From a checkpoint of a small multi-label image tagger: arch vit.
Rows from block 2 of a small multi-label image tagger, named by matrix and row number. Rows with one number belong to one neuron. Each number is 200 + 40 x the weight over its row's rms, rounded and kept within 0 to 999. All counts start at 0.
After each neuron's rows are labels from the 100 images, of 14848, where the neuron reaches its largest size: "peak at" is the part of the image that holds the peak. Only what is clearly more common there than usual is listed. The data: pen-drawn characters of a made-up script with 800 signs.
# gate: MLP gate (model.blocks.2.mlp.gate.weight, 480x160), inputs 0-159
# fc1: MLP up (model.blocks.2.mlp.fc1.weight, 480x160), inputs 0-159
# fc2: MLP down (model.blocks.2.mlp.fc2.weight, 160x480, transposed), outputs 0-159

gate.33,199,183,210,169,201,188,228,211,158,231,156,218,169,207,196,224,218,203,256,197,157,237,229,155,206,256,118,227,227,178,216,133,246,215,210,200,182,227,170,199,199,195,235,235,243,222,277,224,232,209,119,202,223,216,117,205,242,196,220,177,218,182,146,268,97,207,184,187,242,190,181,202,152,105,170,194,111,201,209,271,270,148,206,211,226,214,120,85,151,196,181,207,283,173,232,173,249,183,200,214,135,162,90,168,204,163,218,163,262,190,159,175,204,176,261,192,177,238,228,204,208,177,167,258,190,170,167,219,229,247,159,278,213,144,204,182,274,194,220,210,213,169,224,147,198,228,189,244,90,271,195,144,197,223,163,254,221,207,182,216
fc1.33,194,127,177,146,240,252,165,191,191,166,143,141,229,239,207,162,137,209,165,180,198,161,168,129,256,231,171,193,227,175,162,205,254,215,205,259,207,260,210,179,200,137,254,238,251,134,209,162,161,203,165,226,207,236,231,223,258,210,186,211,200,196,181,255,217,199,246,209,234,124,118,225,187,173,235,267,161,235,209,225,241,226,197,162,199,192,229,147,174,161,193,136,216,249,189,226,181,241,151,231,177,187,193,181,188,162,165,247,245,271,181,183,193,141,194,182,173,194,312,185,253,201,229,116,248,216,216,230,194,226,196,196,70,240,186,199,213,250,235,176,196,166,104,233,70,187,232,152,150,197,225,216,154,194,188,246,113,183,205,180
fc2.33,154,259,211,186,199,207,165,117,212,204,242,192,240,242,260,196,314,219,219,213,206,235,174,187,245,180,209,234,117,153,176,212,218,172,191,204,218,170,138,149,181,201,179,211,212,245,232,254,172,194,217,198,282,214,167,177,134,220,239,251,193,206,312,237,244,157,224,190,252,186,151,155,190,277,208,167,279,187,101,201,260,191,146,210,196,232,222,143,184,212,276,214,132,246,213,226,187,179,210,166,244,179,203,144,206,205,103,196,181,167,165,174,227,155,179,269,192,209,291,244,214,176,235,227,155,158,263,206,185,195,116,210,182,217,127,160,208,245,219,260,153,276,195,183,216,229,203,185,242,150,147,255,221,189,206,264,213,204,212,208
peak at: middle right; top right

gate.476,186,248,157,233,91,159,185,165,213,181,221,179,235,172,214,150,180,243,228,143,222,186,153,134,180,186,232,188,154,242,237,112,230,241,211,202,221,148,193,217,222,211,226,291,251,177,124,229,252,174,245,213,185,164,202,160,174,199,199,187,228,258,225,165,152,290,244,140,234,137,245,173,153,173,230,281,219,264,250,185,248,168,247,189,169,290,237,261,185,172,252,224,134,225,162,190,214,162,262,218,247,219,218,284,215,186,133,178,153,235,202,238,189,150,207,199,178,177,205,199,205,155,251,212,283,148,230,154,276,182,198,113,123,254,209,194,228,210,231,207,216,216,203,230,235,126,199,198,224,210,134,213,187,227,173,170,193,196,192,222
fc1.476,259,162,125,165,110,189,184,233,141,156,269,188,119,217,198,178,282,210,148,172,217,217,226,174,214,141,160,207,206,166,240,200,150,209,238,213,193,220,224,142,170,177,172,239,221,98,207,213,161,200,172,225,204,197,235,185,225,255,264,130,224,174,205,230,182,210,224,214,261,236,158,159,221,137,197,173,251,193,235,210,187,151,290,105,227,187,200,243,207,218,249,138,176,184,160,172,214,202,224,252,244,272,229,214,242,200,239,191,204,213,245,158,189,188,154,243,225,200,181,190,108,206,230,158,210,132,200,209,261,175,160,73,218,227,217,213,182,254,163,171,112,128,166,224,176,184,156,228,222,174,141,249,215,186,248,173,141,164,183,186
fc2.476,185,269,230,220,225,213,185,197,217,174,186,201,292,153,241,177,96,197,204,202,216,193,155,248,247,108,204,261,178,195,221,210,166,107,152,208,264,299,246,198,167,224,97,210,160,178,175,258,182,269,124,209,251,208,136,210,132,164,155,168,210,246,187,202,165,248,215,182,139,194,207,182,186,241,193,219,170,134,237,202,236,167,235,194,213,166,136,184,285,196,211,129,245,197,228,163,190,213,199,239,253,209,214,182,196,197,165,212,198,176,203,201,220,205,210,244,245,183,199,166,165,125,180,188,214,206,185,209,163,198,216,261,191,145,164,165,292,181,249,216,175,280,149,290,213,131,229,176,146,233,160,131,241,233,185,252,237,196,201,187
peak at: bottom right

gate.402,167,197,198,215,200,252,324,223,219,182,201,205,188,162,132,234,131,203,166,233,229,140,179,169,237,154,192,215,281,178,225,228,161,212,237,108,175,280,157,225,161,245,224,282,158,211,277,193,207,165,172,146,146,220,249,178,245,196,200,170,191,221,192,200,125,163,277,156,229,106,171,194,169,203,170,247,190,147,265,175,181,231,204,165,238,212,189,188,198,214,142,154,186,290,120,143,187,246,190,142,229,164,153,270,210,174,185,205,163,217,253,145,164,240,238,250,155,197,203,228,178,212,186,164,190,220,203,201,225,208,149,168,199,158,233,247,239,238,244,208,176,166,166,176,253,224,319,205,186,217,256,163,193,248,161,199,216,177,228,237
fc1.402,221,199,196,183,196,210,130,175,167,222,204,225,221,196,271,206,213,172,240,122,218,230,275,213,127,235,198,142,158,239,243,199,208,212,172,228,198,157,238,231,173,174,146,115,240,218,170,229,235,268,74,183,227,205,153,170,155,182,181,228,187,201,200,210,183,183,168,187,191,246,232,197,188,254,229,234,251,262,189,220,252,202,230,209,135,218,209,292,252,217,144,232,244,166,245,197,213,176,206,232,224,217,218,145,158,181,191,140,235,218,135,196,252,119,133,235,231,252,229,203,232,171,215,181,159,218,244,202,151,158,226,203,223,257,142,170,141,198,114,173,186,197,212,283,147,178,111,186,232,193,140,291,181,192,152,193,250,245,253,266
fc2.402,180,239,267,207,242,252,171,262,150,244,151,197,160,230,157,193,158,169,181,149,153,120,237,165,187,222,298,192,220,173,235,194,179,172,240,228,119,224,154,194,152,122,168,239,151,262,193,194,216,193,153,187,253,161,195,214,225,203,225,180,163,213,169,255,190,166,150,192,187,212,243,118,229,194,210,185,213,129,236,206,227,189,208,225,185,176,195,237,157,157,152,279,198,269,157,204,158,157,153,236,240,236,199,229,148,184,155,147,200,229,237,144,115,200,235,206,231,175,290,144,185,226,232,165,208,168,249,171,219,202,296,206,151,158,234,156,203,232,191,205,209,141,213,230,267,184,211,192,215,277,186,159,242,291,181,288,174,231,244,242
peak at: middle right

gate.98,205,181,91,185,173,134,188,199,199,153,258,261,145,195,233,106,276,268,273,312,160,226,206,210,204,184,244,211,217,212,267,231,169,210,130,190,181,209,174,160,210,160,219,218,167,209,244,201,217,249,209,192,225,300,221,211,224,139,187,176,161,174,294,194,122,223,182,169,176,190,208,195,232,224,178,212,172,234,243,263,158,197,201,211,189,166,177,137,207,203,176,248,203,140,173,225,114,239,138,228,200,250,241,190,163,162,219,249,224,301,234,223,237,253,109,211,217,175,219,131,165,165,203,190,168,185,225,203,234,197,209,243,237,236,254,158,172,182,241,123,221,233,247,162,137,194,209,173,188,201,268,160,206,233,227,207,193,187,214,240
fc1.98,171,231,182,169,199,138,193,168,239,143,252,219,150,226,301,198,270,192,258,165,171,220,224,214,217,170,252,264,242,283,251,239,238,211,164,212,173,179,178,196,158,164,232,219,227,242,244,196,300,204,121,211,172,176,326,237,179,151,197,210,155,249,141,186,212,229,206,155,202,266,250,188,240,198,166,197,242,221,152,194,165,181,217,224,209,247,152,228,242,183,168,210,188,101,159,251,185,238,265,201,168,242,239,146,176,235,208,160,216,185,280,252,171,220,214,186,298,225,176,195,202,229,178,143,155,170,203,281,216,201,166,165,244,264,269,176,173,210,210,183,223,238,240,167,205,183,168,172,284,202,187,197,159,162,199,117,170,202,187,196
fc2.98,145,151,245,188,186,237,226,191,217,266,222,179,183,193,251,179,178,203,209,188,260,258,215,162,186,194,246,227,231,152,228,160,276,198,183,203,161,260,164,186,234,197,221,146,211,172,207,209,236,146,181,187,136,201,191,248,152,287,179,191,171,167,217,154,225,166,163,136,282,176,220,199,242,143,158,211,262,133,120,224,159,172,225,194,216,176,187,235,151,187,253,202,145,269,281,217,213,201,232,268,271,280,168,194,190,149,249,201,132,197,179,218,237,192,238,250,221,172,201,261,235,203,212,151,200,191,195,229,281,209,179,229,212,202,228,155,134,278,223,139,225,272,221,244,230,223,251,200,116,236,193,259,220,102,183,225,202,241,229,127
peak at: bottom right; top centre

gate.343,122,189,219,267,237,170,195,239,222,251,212,166,214,178,210,228,189,250,174,284,237,131,235,182,238,149,289,168,136,202,138,230,194,250,200,224,185,258,219,158,150,257,188,233,119,186,227,214,160,204,203,144,219,190,153,186,233,136,208,127,269,187,202,137,195,224,176,232,174,212,221,216,235,195,134,250,181,181,179,212,144,228,129,199,221,201,269,214,261,209,163,146,211,128,136,277,252,268,194,188,125,221,242,201,172,139,181,189,154,267,176,156,246,166,102,215,225,182,206,197,206,174,145,212,207,207,197,181,200,168,230,249,158,193,222,159,291,172,206,237,236,220,216,168,206,177,217,186,254,243,246,131,180,213,195,185,270,187,221,271
fc1.343,209,236,124,197,195,216,224,133,146,154,248,211,217,197,185,193,217,226,237,142,189,282,306,191,186,150,148,238,246,197,209,236,229,106,202,231,193,178,208,215,195,146,209,221,229,250,238,234,255,196,162,195,237,216,226,231,239,136,193,154,207,201,195,216,127,239,169,159,116,210,194,165,144,242,198,167,253,138,222,169,219,185,256,222,204,195,195,236,177,193,239,224,186,184,242,175,140,175,198,189,237,170,187,199,218,260,221,135,264,241,212,164,204,220,293,218,271,166,247,210,188,239,163,198,264,75,227,196,225,241,170,124,245,174,240,182,166,224,105,182,154,192,267,183,249,201,170,193,176,202,147,258,144,243,164,217,115,169,220,178
fc2.343,180,197,149,227,136,228,201,211,194,196,200,185,208,247,227,174,239,175,186,156,150,244,279,196,242,198,162,201,214,171,259,51,171,211,228,212,150,182,176,190,113,185,230,194,255,180,234,246,141,213,196,238,194,228,219,147,208,162,262,211,180,227,176,232,149,250,151,156,175,203,194,243,181,155,169,151,174,200,208,203,194,231,227,213,179,199,234,217,212,217,246,109,179,239,295,174,173,147,151,235,252,170,250,224,191,284,239,179,211,214,214,205,312,303,231,223,152,214,212,157,201,174,227,206,198,194,163,264,195,200,165,163,178,189,274,243,233,263,249,232,173,218,179,274,253,188,177,230,200,149,215,136,248,184,185,209,261,290,189,261
peak at: centre

gate.461,198,157,218,163,237,268,206,167,191,200,204,198,167,248,221,212,173,243,164,227,286,201,191,252,250,183,162,192,195,243,157,106,194,261,196,161,194,215,170,203,239,193,231,202,289,227,226,202,214,180,199,208,196,111,158,254,165,154,171,189,227,172,202,284,145,226,236,245,291,160,237,113,203,122,252,178,289,186,164,223,232,178,178,169,266,219,190,156,238,166,267,219,206,216,200,168,204,112,159,161,216,218,186,193,165,227,203,192,217,212,183,158,166,150,170,216,240,215,144,162,122,210,224,197,112,200,275,181,220,204,208,190,164,135,258,276,186,182,225,203,206,253,191,240,260,305,215,280,244,160,187,207,245,169,224,212,219,175,143,206
fc1.461,191,141,244,126,237,218,160,143,187,232,224,213,156,243,156,174,201,171,187,195,243,188,168,250,158,155,185,183,209,213,180,99,214,210,212,195,207,179,199,204,180,203,239,223,248,265,209,198,243,177,211,151,184,127,177,216,158,220,157,181,159,171,206,278,183,243,206,181,307,151,212,154,174,148,187,124,297,248,209,227,232,195,258,173,270,205,207,183,215,188,239,229,252,176,104,162,222,168,165,121,236,159,141,166,217,204,213,243,177,198,154,264,214,210,139,195,272,231,175,157,190,183,202,175,161,211,232,196,182,223,209,217,130,177,218,232,179,209,224,184,226,335,186,216,241,314,240,260,252,144,195,205,238,211,253,207,218,152,160,162
fc2.461,235,199,155,174,220,76,221,276,233,175,211,187,190,159,231,202,217,189,245,222,163,213,197,173,187,233,140,227,206,277,254,220,112,184,192,297,270,204,204,236,274,135,225,142,250,207,143,134,206,189,207,213,240,209,166,227,153,183,168,169,128,188,272,151,146,178,212,165,131,230,211,228,90,92,201,158,232,138,181,180,208,224,217,228,187,241,168,165,204,212,140,260,218,231,166,198,179,184,189,197,209,183,197,89,223,221,214,191,212,146,238,190,151,219,143,197,185,209,268,210,265,230,204,222,207,219,177,276,185,168,226,181,212,205,195,175,168,205,225,238,207,288,188,170,175,173,189,182,228,175,240,147,180,149,206,177,167,260,255,239
peak at: middle right